Weights of a small image captioner.
Model: 7.33M parameters, 48-pixel images, encoder arch vit, encoder norm layernorm, encoder activation gelu, encoder moe expert_choice, encoder num experts 8, encoder patch size [8, 8], encoder layers 12, encoder width 128, decoder width 192, decoder norm layernorm, decoder activation swiglu.
Training: 15300 steps, batches of 256.
Data: trained on made-up waving flags, 97500 training examples.
Rows from block 7 of the image encoder of a small image captioner, named by matrix and row number. Rows with one number within an expert belong to one neuron, the router's apart. Each number is 50 + 10 x the weight over its row's rms, rounded and kept within 0 to 99. All counts start at 0. After the name is the row's rms in percent of the matrix's.
Before each expert's rows are labels from the 100 images, of 14848, where the router gives the expert most weight on average: "colour at peak" is the nearest of a few named colours to the mean colour under the peak; "top examples" is what is common among them. Only what is clearly more common there than usual is listed. The data: made-up waving flags. In brackets: how many of the 100.
# router: router (encoder.blocks.7.mlp.router.weight, 8x128), inputs 86-127
# up: expert up (encoder.blocks.7.mlp.up, 8x128x128), inputs 86-127
# down: expert down (encoder.blocks.7.mlp.down, 8x128x128, transposed), outputs 86-127

# expert 4
colour at peak: red (55)
top examples: red (84); plain field (48)
router.4 085:56 51 39 65 60 54 56 51 74 42 43 56 41 35 62 42 42 49 37 54 56 58 49 51 63 40 38 38 35 63 45 55 51 48 53 55 40 44 42 41 40 42
up.0 090:45 44 44 37 60 49 49 63 59 36 46 55 44 45 43 67 58 56 61 53 30 30 42 61 38 49 62 48 51 33 54 55 56 42 45 66 53 45 61 55 57 51
down.0 088:38 63 54 34 52 56 42 71 44 57 61 47 58 32 50 55 48 72 51 57 64 25 42 61 58 49 51 48 39 48 49 62 58 63 42 37 44 42 56 65 52 56
up.1 097:59 34 27 25 43 48 37 47 57 38 40 57 57 54 37 63 61 37 52 55 57 49 69 54 51 45 59 38 66 55 44 60 51 41 49 50 63 57 64 50 52 43
down.1 092:72 53 48 59 42 51 43 62 48 43 52 51 46 47 47 56 50 53 54 34 46 50 36 51 44 62 55 64 42 52 51 38 75 58 57 50 53 28 39 40 48 27
up.2 090:49 68 49 51 42 46 67 49 45 52 39 55 58 40 61 31 60 51 44 51 47 52 38 33 56 44 57 27 45 69 49 44 51 69 51 56 55 56 46 48 47 34
down.2 088:45 59 46 63 61 34 62 43 33 38 49 48 58 43 36 40 64 41 55 66 38 58 42 45 60 51 55 40 51 59 54 50 29 46 49 57 40 67 60 52 57 54
up.3 104:67 69 33 41 43 35 53 45 58 37 40 62 48 53 33 39 61 43 42 45 52 55 39 52 41 56 52 46 52 51 42 50 39 61 51 49 54 56 58 43 39 39
down.3 094:44 40 45 48 59 35 61 52 54 50 31 50 51 51 35 44 71 42 52 76 37 56 45 43 59 55 48 48 41 57 59 34 22 66 54 60 55 56 57 56 36 54
up.4 094:50 28 45 47 62 50 35 57 58 47 46 56 58 48 55 66 52 53 70 55 26 34 54 61 53 40 61 42 44 47 46 52 59 48 45 61 46 47 53 55 44 54
down.4 096:42 64 54 48 55 53 41 63 28 49 61 40 53 48 36 51 55 62 60 36 59 40 43 52 60 50 59 48 40 42 43 50 48 59 54 32 55 50 47 55 39 52
up.5 103:52 45 42 69 48 44 51 62 51 45 43 51 46 52 60 57 64 44 38 46 21 60 43 49 38 54 59 63 35 41 47 45 36 59 72 41 54 47 43 47 52 46
down.5 107:64 54 76 45 56 44 42 63 40 49 62 56 42 54 36 56 57 60 47 44 46 43 33 64 53 55 61 47 45 35 58 44 34 43 38 41 46 65 39 38 48 49
up.6 099:65 55 54 43 50 56 40 65 56 59 45 57 55 56 54 52 66 43 71 42 55 41 45 58 73 55 53 36 58 43 52 54 54 52 51 45 54 48 43 46 48 46
down.6 097:71 51 32 64 47 45 49 53 51 34 52 27 50 65 57 45 46 48 40 52 45 42 47 55 55 40 59 55 49 49 49 52 55 43 36 57 52 58 53 48 56 65
up.7 097:52 46 54 38 61 53 41 68 29 62 43 41 51 48 50 32 61 59 66 46 65 48 48 48 64 43 43 21 56 55 62 66 51 58 66 49 42 51 59 47 54 52
down.7 102:53 58 31 62 44 47 47 36 65 41 33 55 51 59 56 55 45 44 46 54 53 55 49 55 58 38 57 54 52 68 52 52 65 29 63 52 38 50 53 41 57 50
up.8 097:61 52 53 46 47 66 52 44 54 64 54 53 55 54 50 44 44 59 53 47 53 47 55 35 34 52 37 48 27 37 24 43 52 68 30 61 58 39 46 51 71 51
down.8 096:57 51 47 57 66 66 37 62 60 61 70 37 55 51 74 56 64 46 57 44 59 54 76 56 67 41 54 54 44 43 53 51 52 65 59 32 46 45 49 42 56 55
up.9 092:50 33 51 33 49 63 45 41 48 67 64 49 65 59 61 45 75 46 36 44 47 52 45 49 44 51 44 49 64 56 33 63 40 39 50 61 59 62 57 62 49 64
down.9 094:60 33 43 58 64 44 63 45 51 52 54 48 46 64 58 45 49 61 52 49 58 61 66 56 50 54 37 40 52 48 16 53 52 41 56 74 39 34 61 36 46 60
up.10 096:40 60 45 58 37 47 62 51 54 47 49 50 68 40 46 40 38 42 52 66 40 45 51 47 53 35 59 52 52 49 51 52 54 50 44 47 53 62 58 49 44 54
down.10 092:41 59 63 37 39 42 55 41 46 47 41 59 57 36 27 51 60 48 37 36 58 58 44 31 43 55 61 62 69 50 67 36 52 63 60 41 50 40 48 37 67 36
up.11 099:51 67 47 47 33 46 54 51 54 52 46 60 66 53 44 52 49 36 46 57 33 52 54 42 54 43 60 55 35 61 47 39 53 48 46 43 55 51 51 49 50 46
down.11 103:54 40 50 45 54 32 58 50 52 35 51 71 49 59 23 40 69 43 45 39 63 54 46 31 58 60 40 59 67 48 48 43 41 46 55 40 38 47 45 39 50 38
up.12 093:58 55 60 54 47 45 64 44 50 54 46 51 59 43 64 30 65 63 57 38 55 46 37 40 52 39 55 27 47 67 42 44 48 69 36 51 51 55 43 55 60 42
down.12 089:45 47 50 69 60 45 59 45 47 34 50 43 46 49 59 49 66 40 62 55 30 49 54 68 54 54 67 40 36 57 53 57 44 43 34 49 46 69 49 54 56 50
up.13 094:48 38 39 47 53 46 43 61 26 75 60 39 52 58 71 50 52 58 49 52 47 46 61 57 51 45 42 63 58 38 50 43 59 55 58 62 53 48 32 51 58 65
down.13 096:45 52 39 62 49 41 53 35 50 42 54 61 61 53 67 56 48 59 49 29 59 57 52 56 42 63 65 70 46 50 45 55 65 60 69 47 47 27 59 56 52 39
up.14 110:49 41 45 56 56 45 50 65 49 42 55 44 42 46 50 60 64 50 51 47 11 44 41 62 44 48 56 49 38 35 40 50 39 52 54 57 64 51 55 43 46 48
down.14 110:56 50 70 32 53 49 42 74 41 54 64 56 47 39 37 56 55 65 48 43 48 43 43 51 51 59 69 42 44 44 54 56 35 50 44 32 43 65 49 47 49 62
up.15 107:50 52 48 44 59 66 52 57 57 60 54 55 42 48 45 60 48 49 46 46 50 60 53 44 38 62 47 45 66 37 45 73 36 41 59 60 55 33 57 60 65 45
down.15 101:58 53 52 35 61 47 39 50 66 42 51 41 47 46 56 55 32 48 54 37 55 51 58 53 49 29 56 37 58 49 59 59 50 52 54 54 50 40 64 53 64 52
up.16 106:55 69 51 53 51 45 45 60 29 49 47 60 52 52 54 41 54 48 65 51 57 37 53 46 53 60 67 40 49 37 67 47 57 63 39 36 53 54 33 60 57 36
down.16 106:54 61 13 56 39 43 53 39 64 59 36 58 36 69 51 58 52 40 51 55 37 39 40 49 64 44 50 62 33 66 23 42 58 44 45 58 61 58 48 31 48 41
up.17 099:40 37 52 56 54 57 46 39 38 36 54 64 45 57 54 53 54 37 40 54 54 55 35 59 44 52 49 77 59 62 56 59 48 35 49 42 42 66 53 59 45 33
down.17 093:38 40 55 40 32 46 49 34 42 59 57 67 53 59 53 40 47 50 43 54 59 67 45 59 38 62 55 52 46 51 50 51 49 50 47 60 52 49 54 65 44 48

# expert 2
colour at peak: white (37); pink (27)
top examples: white (84); plain field (27)
router.2 094:44 48 39 50 54 58 63 46 67 44 36 45 37 56 48 74 39 51 47 53 41 61 60 49 45 57 48 72 55 62 57 52 40 43 61 70 53 41 53 48 52 41
up.32 098:59 53 64 54 38 40 49 34 63 51 59 44 52 56 49 50 63 51 41 36 57 62 34 52 63 62 43 59 65 46 55 80 44 52 56 62 47 50 37 56 29 58
down.32 097:51 52 53 66 44 53 42 36 30 46 49 45 57 35 50 55 55 48 69 43 56 44 56 44 55 42 74 53 44 49 55 30 70 54 60 37 56 55 38 42 40 50
up.33 115:43 50 18 60 43 44 48 64 71 45 57 47 43 42 51 50 51 34 56 49 39 48 64 54 48 57 60 55 57 52 41 81 48 54 53 44 38 45 54 65 50 51
down.33 116:68 58 48 39 50 42 36 54 57 48 63 55 59 49 54 35 44 51 82 57 45 43 50 55 61 52 59 33 55 48 45 43 59 49 45 47 52 54 50 55 44 42
up.34 110:49 50 47 73 45 52 54 54 25 55 69 41 60 79 69 36 44 41 44 51 66 61 51 45 67 32 43 55 49 41 54 45 58 45 42 38 48 56 52 32 45 56
down.34 107:57 43 58 33 45 48 64 53 38 46 54 77 50 54 59 40 61 48 47 61 58 39 43 56 57 68 51 49 52 59 39 56 68 45 53 28 55 55 48 34 47 25
up.35 088:54 50 66 55 57 71 50 35 60 58 59 57 40 49 52 58 53 52 43 27 59 63 37 53 49 55 34 48 47 43 47 42 35 45 58 51 68 45 62 44 47 40
down.35 111:55 44 55 74 57 52 55 30 57 44 38 57 25 57 38 41 25 60 47 33 61 55 46 68 48 40 40 43 37 37 44 34 54 40 52 34 57 35 58 50 47 51
up.36 099:59 49 56 39 50 53 45 46 58 54 60 47 43 69 40 43 48 57 51 36 62 56 51 44 55 51 40 29 36 61 41 63 39 39 36 46 58 52 61 44 53 51
down.36 099:64 48 65 41 52 68 50 28 66 60 40 42 43 41 36 47 32 53 53 38 62 61 57 56 57 42 35 45 55 49 51 39 49 46 54 28 60 40 71 41 59 53
up.37 109:58 49 40 55 40 41 41 64 41 46 56 41 45 60 53 45 40 32 45 57 52 50 52 53 66 49 63 45 68 45 50 67 62 44 50 32 36 55 45 60 54 58
down.37 087:44 50 35 49 39 63 46 42 41 55 35 49 50 67 53 74 67 52 38 45 50 50 51 58 61 47 57 58 41 64 53 56 40 43 60 58 73 65 46 48 29 66
up.38 094:39 33 27 38 52 66 61 57 40 63 68 43 63 40 74 42 53 40 44 53 61 57 54 39 59 33 37 31 66 49 56 73 54 57 43 35 42 41 63 47 41 56
down.38 083:58 43 45 46 48 41 55 28 60 58 68 64 41 48 57 40 44 62 71 46 56 42 50 45 56 59 43 61 62 37 48 38 70 52 59 57 59 32 54 48 47 34
up.39 101:58 52 51 42 41 42 43 52 36 55 61 53 49 52 42 36 50 35 48 52 53 47 48 46 53 46 62 41 56 34 35 50 74 52 53 38 59 61 48 38 63 63
down.39 066:43 35 41 45 50 63 41 56 53 59 46 54 58 47 61 80 50 51 43 42 60 33 57 46 57 43 35 56 47 50 49 62 44 43 50 52 55 47 67 47 44 53
up.40 104:44 43 50 31 55 54 41 41 41 50 50 61 63 78 64 49 62 41 37 48 44 45 39 51 61 52 37 59 53 65 46 53 58 52 41 22 40 54 64 48 48 44
down.40 113:48 52 37 48 72 48 48 55 30 47 60 53 44 56 49 46 51 64 52 56 61 51 49 55 41 67 40 55 57 55 54 30 42 41 68 55 51 42 60 51 54 37
up.41 088:64 47 67 37 33 75 53 41 42 45 45 45 46 60 38 46 42 59 46 37 76 55 59 39 40 35 43 45 56 63 47 36 62 43 35 48 58 49 49 32 59 44
down.41 096:51 48 46 45 40 50 46 61 67 43 48 45 53 52 61 52 56 30 35 54 50 60 66 44 46 45 39 67 58 59 51 71 40 41 37 51 31 44 49 47 54 48
up.42 104:41 45 33 51 50 49 48 70 37 58 53 29 79 65 77 44 44 51 61 51 49 54 48 44 56 59 40 49 38 38 47 60 46 54 27 49 51 58 57 60 48 55
down.42 086:35 49 47 55 35 61 50 57 54 53 51 55 53 60 46 51 50 45 38 56 54 37 59 26 66 56 23 56 44 67 33 61 62 68 54 52 59 48 54 48 51 46
up.43 086:63 51 59 56 50 61 58 57 48 45 41 38 47 46 48 42 76 54 70 42 50 45 39 41 65 28 55 39 47 44 52 41 54 50 22 44 61 40 50 55 62 41
down.43 082:44 35 58 28 35 45 43 53 45 50 74 38 49 42 55 46 58 42 56 54 49 51 70 44 51 62 41 56 62 43 48 70 44 51 50 47 52 48 70 42 53 41
up.44 089:55 34 50 51 37 22 48 39 53 71 51 39 68 44 52 40 57 58 42 51 33 54 50 36 52 43 51 57 45 77 54 49 63 57 57 51 58 57 34 49 54 64
down.44 077:48 49 51 58 53 52 60 35 45 51 32 55 47 41 49 72 56 51 47 26 48 69 63 47 52 55 54 52 29 68 59 65 37 63 79 44 46 48 36 49 49 41
up.45 089:51 49 35 34 46 40 43 56 56 43 63 39 55 57 48 55 57 39 53 45 33 49 54 45 41 51 68 63 59 55 46 56 56 33 51 52 61 62 50 57 67 47
down.45 087:47 50 57 46 46 61 37 41 50 60 43 62 55 39 54 44 50 55 65 48 36 70 48 54 47 48 57 42 46 44 36 34 57 48 50 21 48 41 43 71 47 52
up.46 100:36 60 40 46 50 56 46 50 41 51 58 53 51 59 61 66 52 38 48 56 54 65 54 50 43 51 52 58 59 44 58 45 37 45 46 49 43 52 69 62 39 60
down.46 096:31 39 51 62 58 54 67 36 47 50 34 59 48 43 70 43 34 56 50 46 57 42 61 53 42 47 31 32 43 54 34 57 52 53 61 43 49 39 63 43 57 49
up.47 115:64 32 54 52 43 54 55 53 46 52 47 28 52 62 57 56 73 49 48 47 56 57 33 59 55 58 53 55 68 54 37 50 35 57 44 37 56 52 50 43 43 48
down.47 109:56 58 69 55 65 47 47 52 27 53 44 35 44 44 39 57 46 69 65 42 46 47 37 55 53 49 60 51 30 48 68 36 55 34 57 40 64 49 49 52 57 55
up.48 098:51 59 42 51 59 41 24 52 66 66 48 70 47 64 53 46 55 46 63 51 34 41 45 58 70 47 57 51 32 53 28 54 47 58 58 53 42 41 40 53 53 64
down.48 095:51 62 68 50 57 41 38 63 30 35 30 48 40 48 36 61 56 55 53 68 33 55 47 63 59 46 63 36 30 49 62 44 29 68 39 44 55 55 38 46 57 45
up.49 096:45 69 53 36 48 68 34 42 60 55 60 66 43 66 48 51 50 42 32 51 48 70 56 32 44 58 50 63 58 64 42 39 53 52 53 47 53 41 50 59 65 36
down.49 110:47 47 43 57 58 46 69 48 61 36 35 56 38 53 38 52 40 54 57 48 42 34 54 74 32 35 38 36 59 47 42 49 47 59 55 42 57 43 66 48 50 28

# expert 1
colour at peak: brown (66)
top examples: brown (88)
router.1 121:48 29 58 33 63 40 45 65 46 37 67 50 55 42 55 45 79 52 51 62 59 50 29 56 33 65 55 41 73 32 60 49 28 52 55 55 58 59 72 58 36 42
up.32 095:58 53 46 49 45 51 29 31 54 48 43 46 63 48 55 69 43 43 33 66 48 47 44 56 56 29 48 72 50 62 49 42 64 46 42 46 40 45 41 47 51 58
down.32 089:40 51 40 60 46 65 67 58 54 56 34 42 46 50 64 54 54 48 45 53 55 60 60 47 59 29 36 34 31 46 50 49 54 61 58 54 45 64 39 46 43 74
up.33 100:52 56 44 42 46 35 44 59 37 46 44 62 33 52 42 67 26 44 63 55 42 48 83 45 42 47 70 52 65 46 42 52 62 44 45 52 50 63 48 47 57 59
down.33 099:52 60 49 56 49 36 45 40 68 39 61 39 54 53 53 51 56 44 58 53 32 63 62 50 49 59 47 54 57 61 50 67 53 28 68 58 55 35 55 47 55 29
up.34 108:44 39 38 61 35 55 40 59 47 53 70 39 73 63 49 49 50 49 51 64 44 34 54 58 50 52 55 52 67 52 34 48 48 66 57 43 50 35 56 47 45 65
down.34 115:33 51 47 57 53 42 49 60 29 36 61 43 43 57 50 61 51 55 42 41 68 63 52 41 40 60 56 42 53 48 46 45 39 47 40 38 56 46 39 66 63 44
up.35 106:68 66 49 39 49 63 35 58 58 54 51 44 45 34 37 47 47 46 48 52 45 39 45 48 37 53 52 45 38 51 44 55 47 49 44 47 48 54 51 53 58 66
down.35 098:50 61 67 52 64 40 64 59 40 42 62 53 34 36 45 38 50 41 60 51 50 49 33 41 54 73 58 48 45 43 65 40 41 40 60 63 42 52 50 61 33 49
up.36 103:58 65 48 65 47 51 44 59 49 43 58 49 65 67 41 46 35 63 50 50 59 73 61 58 64 50 48 51 50 67 54 56 61 54 54 45 33 45 41 58 42 74
down.36 108:55 54 52 48 43 57 58 54 53 54 46 44 47 63 49 56 64 60 24 38 41 50 48 43 55 41 34 40 42 55 47 40 51 43 48 38 61 58 37 41 57 52
up.37 096:54 55 55 70 44 54 61 35 59 59 42 54 37 54 50 60 45 31 72 44 38 38 52 51 76 57 58 47 45 61 43 59 55 37 47 33 36 39 39 47 56 47
down.37 092:49 44 40 52 51 51 43 40 46 25 42 45 46 64 53 58 58 54 53 54 56 40 53 47 56 44 25 60 46 56 41 38 51 68 51 43 49 66 66 46 50 43
up.38 099:56 61 42 51 44 39 56 44 50 53 58 46 67 58 54 50 52 59 51 37 29 54 60 37 57 62 48 56 42 46 35 51 54 52 41 50 56 31 43 48 58 53
down.38 097:57 34 56 43 48 57 54 39 67 49 49 46 49 43 64 44 29 57 32 51 57 69 45 49 55 44 29 45 57 60 52 59 54 61 40 63 20 30 78 41 46 50
up.39 096:41 64 39 51 50 34 59 50 39 42 33 59 43 66 60 55 48 47 42 50 43 68 51 38 64 44 64 56 55 50 44 41 44 58 46 43 64 49 56 53 44 54
down.39 092:52 44 43 53 65 27 54 63 58 38 53 48 42 55 42 45 58 48 68 43 36 37 34 51 64 62 45 69 36 53 49 40 41 56 38 58 56 58 49 42 45 38
up.40 105:32 46 51 65 36 47 49 54 36 50 69 26 56 50 62 46 45 44 26 69 55 59 51 43 42 54 36 51 52 62 59 72 46 57 55 65 34 57 52 49 47 66
down.40 102:31 52 33 53 40 37 52 47 46 52 47 40 48 59 41 48 55 40 72 59 36 56 54 56 49 38 42 57 50 62 57 42 53 50 45 55 48 69 40 57 53 45
up.41 106:54 62 49 38 57 58 32 29 52 61 36 63 29 67 45 53 53 45 57 48 34 51 52 44 58 43 43 70 39 49 36 33 49 24 51 54 69 68 41 44 50 46
down.41 106:58 52 54 49 43 40 48 44 45 58 45 47 41 64 67 41 28 49 62 45 39 42 42 54 58 44 44 49 41 54 55 47 67 47 46 44 51 62 46 57 58 45
up.42 107:56 44 46 56 49 44 47 48 57 37 63 46 80 45 66 53 46 42 55 44 42 61 53 55 58 49 66 41 63 73 58 60 41 55 36 44 49 50 60 53 34 54
down.42 104:53 48 55 58 54 41 49 63 42 38 54 28 43 69 50 52 70 58 32 39 41 42 48 65 51 54 54 42 28 33 38 40 36 46 22 33 71 53 40 50 72 53
up.43 101:53 50 48 46 45 53 44 51 47 46 32 57 50 67 56 51 53 49 71 17 35 38 43 48 57 56 61 54 36 60 28 45 46 57 36 60 53 59 46 54 41 44
down.43 122:45 55 38 40 32 58 51 40 47 49 23 58 39 55 39 70 44 49 56 34 51 39 56 44 64 34 54 50 40 54 63 39 61 62 49 65 58 66 26 51 41 46
up.44 106:42 53 53 34 58 61 43 25 43 61 41 59 31 50 64 66 49 55 53 53 44 44 52 40 55 36 43 63 47 56 42 47 53 48 47 49 44 65 49 42 57 47
down.44 099:58 60 37 74 49 39 58 38 44 52 44 42 38 66 59 54 40 44 58 46 38 45 56 66 50 53 51 49 35 49 48 52 53 35 56 41 50 55 43 50 70 42
up.45 079:36 43 57 26 36 41 25 32 56 51 62 55 57 45 43 62 64 50 47 62 44 45 42 49 57 55 53 57 40 45 49 63 72 50 43 37 59 52 49 49 52 55
down.45 074:51 52 37 60 64 57 53 59 47 52 38 35 39 39 57 46 33 47 40 51 41 65 36 42 43 38 39 57 35 54 44 61 51 58 74 50 38 50 53 58 51 60
up.46 105:59 48 48 55 46 55 41 36 62 71 46 55 41 60 57 52 46 44 59 47 39 44 45 52 79 49 45 41 44 53 33 46 61 39 35 30 36 35 50 37 70 52
down.46 089:47 42 34 62 51 54 45 43 48 21 37 40 39 64 41 47 54 43 39 61 50 43 43 57 48 42 30 58 44 44 59 43 48 47 56 56 56 61 61 59 45 58
up.47 105:57 59 50 54 55 56 31 55 57 59 55 60 57 58 49 59 49 57 57 57 35 50 49 44 62 57 46 43 22 44 26 48 40 49 41 42 50 45 49 65 50 67
down.47 100:44 47 64 51 48 46 50 45 46 53 46 51 30 57 55 66 41 45 55 50 46 54 42 39 59 60 37 54 46 41 55 59 63 45 40 37 55 52 35 60 46 42
up.48 088:48 49 41 60 40 49 45 57 68 62 38 49 71 46 62 56 52 28 42 39 53 54 39 45 44 49 62 53 66 55 55 64 35 52 47 52 44 50 58 65 48 71
down.48 088:40 66 59 43 63 51 47 56 35 49 45 62 34 46 48 51 53 59 51 53 48 45 42 58 47 52 43 34 36 42 36 34 40 62 61 41 58 53 56 58 48 47
up.49 100:53 50 48 48 42 50 45 46 47 47 33 57 50 66 56 45 54 46 69 18 34 41 43 46 57 54 62 55 39 61 33 47 49 58 34 61 50 63 44 50 42 42
down.49 119:45 52 36 41 32 60 51 41 49 48 22 58 43 54 38 69 48 48 55 33 52 34 56 43 63 32 54 50 42 53 64 38 61 65 48 63 58 65 27 51 43 46

# expert 6
colour at peak: yellow (58)
top examples: yellow (82); plain field (39)
router.6 095:40 60 57 52 41 49 60 51 44 43 35 56 53 52 59 40 57 24 44 27 45 57 34 44 55 37 41 50 43 53 59 57 49 61 47 57 52 60 59 53 41 42
up.32 111:49 18 55 33 63 63 47 41 57 58 57 53 39 56 47 53 63 55 50 45 56 45 47 44 59 70 43 41 56 51 19 60 37 34 18 33 60 53 51 47 46 58
down.32 109:54 54 56 37 47 66 45 63 53 62 49 53 41 49 40 57 45 58 39 43 50 33 36 66 38 55 50 50 65 51 50 44 45 60 55 48 42 62 44 70 42 45
up.33 102:59 53 45 61 56 44 43 49 49 44 45 53 51 68 57 60 45 47 50 52 45 66 55 49 47 40 59 65 70 55 58 38 65 51 71 53 42 48 39 63 55 51
down.33 100:60 75 66 55 64 51 44 46 57 46 40 40 59 43 33 52 42 65 47 55 62 47 48 76 45 34 56 54 42 47 64 44 37 52 55 47 40 43 56 52 48 58
up.34 089:46 50 50 32 52 40 52 60 49 54 53 38 32 64 38 58 52 31 37 53 47 54 70 52 45 55 20 48 52 39 38 67 55 55 46 47 64 41 57 53 60 59
down.34 094:51 39 48 57 43 48 66 31 61 46 52 35 55 34 57 58 48 58 43 43 41 43 52 37 48 59 61 59 39 42 26 38 52 64 45 47 51 58 54 48 65 53
up.35 091:50 78 49 59 47 42 42 59 42 50 61 44 61 59 42 42 57 44 35 70 48 69 41 56 57 55 52 71 49 46 66 53 52 38 52 56 48 47 39 49 51 68
down.35 087:65 47 69 46 68 57 53 61 39 55 58 48 54 52 50 25 48 44 51 27 71 62 22 55 50 61 56 42 36 39 41 45 41 42 45 41 49 43 44 54 61 57
up.36 097:48 52 31 58 49 42 57 53 41 38 30 42 70 61 57 58 57 44 46 63 44 66 50 55 56 40 60 65 55 62 66 40 67 50 57 56 54 45 51 50 53 45
down.36 111:61 60 72 44 69 44 33 53 46 47 52 48 39 45 57 35 29 47 50 49 57 49 38 69 60 54 50 35 45 30 51 71 36 50 53 41 49 39 60 52 43 50
up.37 096:53 59 50 48 51 61 49 58 52 47 50 76 42 73 42 37 54 57 60 48 34 38 54 38 35 49 48 57 29 53 23 31 48 54 28 48 45 57 37 50 50 66
down.37 097:50 62 40 62 63 57 51 48 35 42 32 38 33 54 52 52 42 56 66 58 38 39 59 45 51 44 43 31 37 54 52 50 41 60 59 49 54 43 42 63 47 54
up.38 093:53 40 33 42 44 28 44 60 53 48 65 53 40 49 48 57 36 44 44 55 39 44 52 36 47 50 49 55 64 60 44 50 71 50 50 41 54 60 60 56 63 61
down.38 070:46 58 47 57 35 47 71 41 63 37 40 46 46 51 49 46 52 53 57 62 52 26 49 49 36 44 58 45 52 50 41 35 61 60 39 52 46 59 51 40 42 50
up.39 118:54 20 57 45 53 51 46 36 64 66 51 55 50 54 48 55 62 58 47 53 49 64 52 53 66 65 36 37 48 66 33 64 42 44 47 43 60 42 57 35 53 60
down.39 114:49 65 49 30 51 72 46 61 45 55 41 44 48 45 42 55 41 60 53 51 52 31 44 70 29 52 48 58 59 60 44 36 52 52 57 54 48 68 61 53 51 43
up.40 109:55 53 24 56 46 64 40 38 55 60 45 57 67 49 69 53 57 65 59 50 50 45 45 55 57 50 45 57 49 69 46 26 49 59 54 45 53 55 39 55 53 46
down.40 103:30 52 46 60 32 43 50 53 58 56 51 66 44 59 52 53 50 40 47 33 57 48 40 33 48 53 49 64 37 51 47 59 58 54 45 49 57 53 37 40 44 52
up.41 094:72 57 43 65 47 51 51 51 53 50 45 37 36 44 51 51 44 61 55 44 47 65 48 48 60 61 59 46 38 62 61 35 43 41 56 48 49 51 41 38 63 44
down.41 097:35 46 53 45 35 51 63 29 38 59 57 60 45 48 45 48 49 54 43 47 54 43 51 42 50 49 60 50 50 64 60 44 58 69 47 46 54 62 42 38 49 32
up.42 104:55 67 42 52 28 63 72 44 56 54 42 54 59 46 47 45 48 85 45 42 64 61 46 46 68 34 51 38 49 64 63 28 52 52 52 59 41 41 42 44 43 42
down.42 117:45 44 44 48 26 62 71 39 45 43 25 54 47 50 46 59 56 56 34 65 49 44 34 45 47 48 63 41 46 57 52 20 52 69 51 56 58 52 48 39 39 46
up.43 094:72 55 41 41 49 43 50 54 68 42 51 46 37 26 62 43 37 46 40 50 52 60 45 41 44 53 65 47 41 64 49 51 55 45 46 46 48 65 49 49 68 46
down.43 094:69 56 53 63 50 55 60 23 45 49 39 54 35 58 60 40 47 43 61 28 37 40 57 47 57 48 61 50 40 51 51 34 57 41 56 37 50 47 48 33 54 27
up.44 120:45 37 31 32 44 57 64 67 41 56 52 42 65 53 47 48 52 46 35 55 63 58 52 45 39 57 47 46 52 53 37 44 56 47 37 46 60 30 51 43 63 36
down.44 124:38 43 55 49 45 54 46 80 42 44 60 62 50 52 35 46 54 51 32 51 52 56 50 40 43 48 48 49 47 57 44 54 66 53 37 51 48 62 51 53 50 43
up.45 096:42 34 47 66 45 54 79 39 48 55 52 55 46 48 53 32 52 46 45 58 61 68 57 32 55 53 48 60 57 54 65 44 46 44 61 60 63 57 46 61 50 41
down.45 087:48 52 75 47 61 51 55 70 41 52 52 63 77 48 50 33 45 48 48 48 64 67 31 39 44 64 55 55 50 41 43 42 47 57 41 52 45 37 57 48 53 44
up.46 093:45 68 51 50 27 37 60 46 45 52 43 44 58 55 39 56 33 45 48 40 31 36 59 45 77 25 56 43 60 41 69 62 67 49 50 49 53 52 50 45 37 67
down.46 089:46 42 62 51 62 43 45 51 68 49 57 57 30 49 45 48 45 63 47 92 58 49 56 61 58 58 34 47 36 35 37 54 46 39 45 65 53 47 54 58 46 62
up.47 106:69 59 49 59 46 38 44 59 59 37 59 45 56 46 51 42 50 45 49 54 43 61 54 33 54 58 76 63 40 64 51 38 61 43 52 40 55 61 42 47 67 41
down.47 112:64 65 58 52 66 59 53 37 42 43 48 38 41 44 45 49 45 53 72 43 47 38 60 48 49 35 55 51 45 48 46 44 54 60 56 60 46 47 47 49 51 33
up.48 096:42 38 53 40 54 43 34 33 43 39 44 61 56 38 50 56 52 56 39 55 43 65 27 49 32 51 62 54 61 51 50 42 61 53 62 37 55 46 53 58 47 32
down.48 096:64 59 53 48 54 47 36 52 59 46 35 53 45 50 53 51 35 57 49 60 63 31 42 67 58 20 56 52 61 60 59 48 51 52 51 55 43 65 46 44 44 57
up.49 111:37 33 57 33 54 55 30 54 51 39 52 51 47 37 48 55 60 58 58 66 51 42 40 61 60 61 43 44 44 63 56 62 65 46 44 41 45 53 65 53 34 50
down.49 116:61 63 70 51 54 50 46 54 49 60 47 50 52 70 56 42 42 55 38 53 53 48 28 58 68 49 50 45 63 60 57 61 25 35 42 33 31 55 63 69 54 50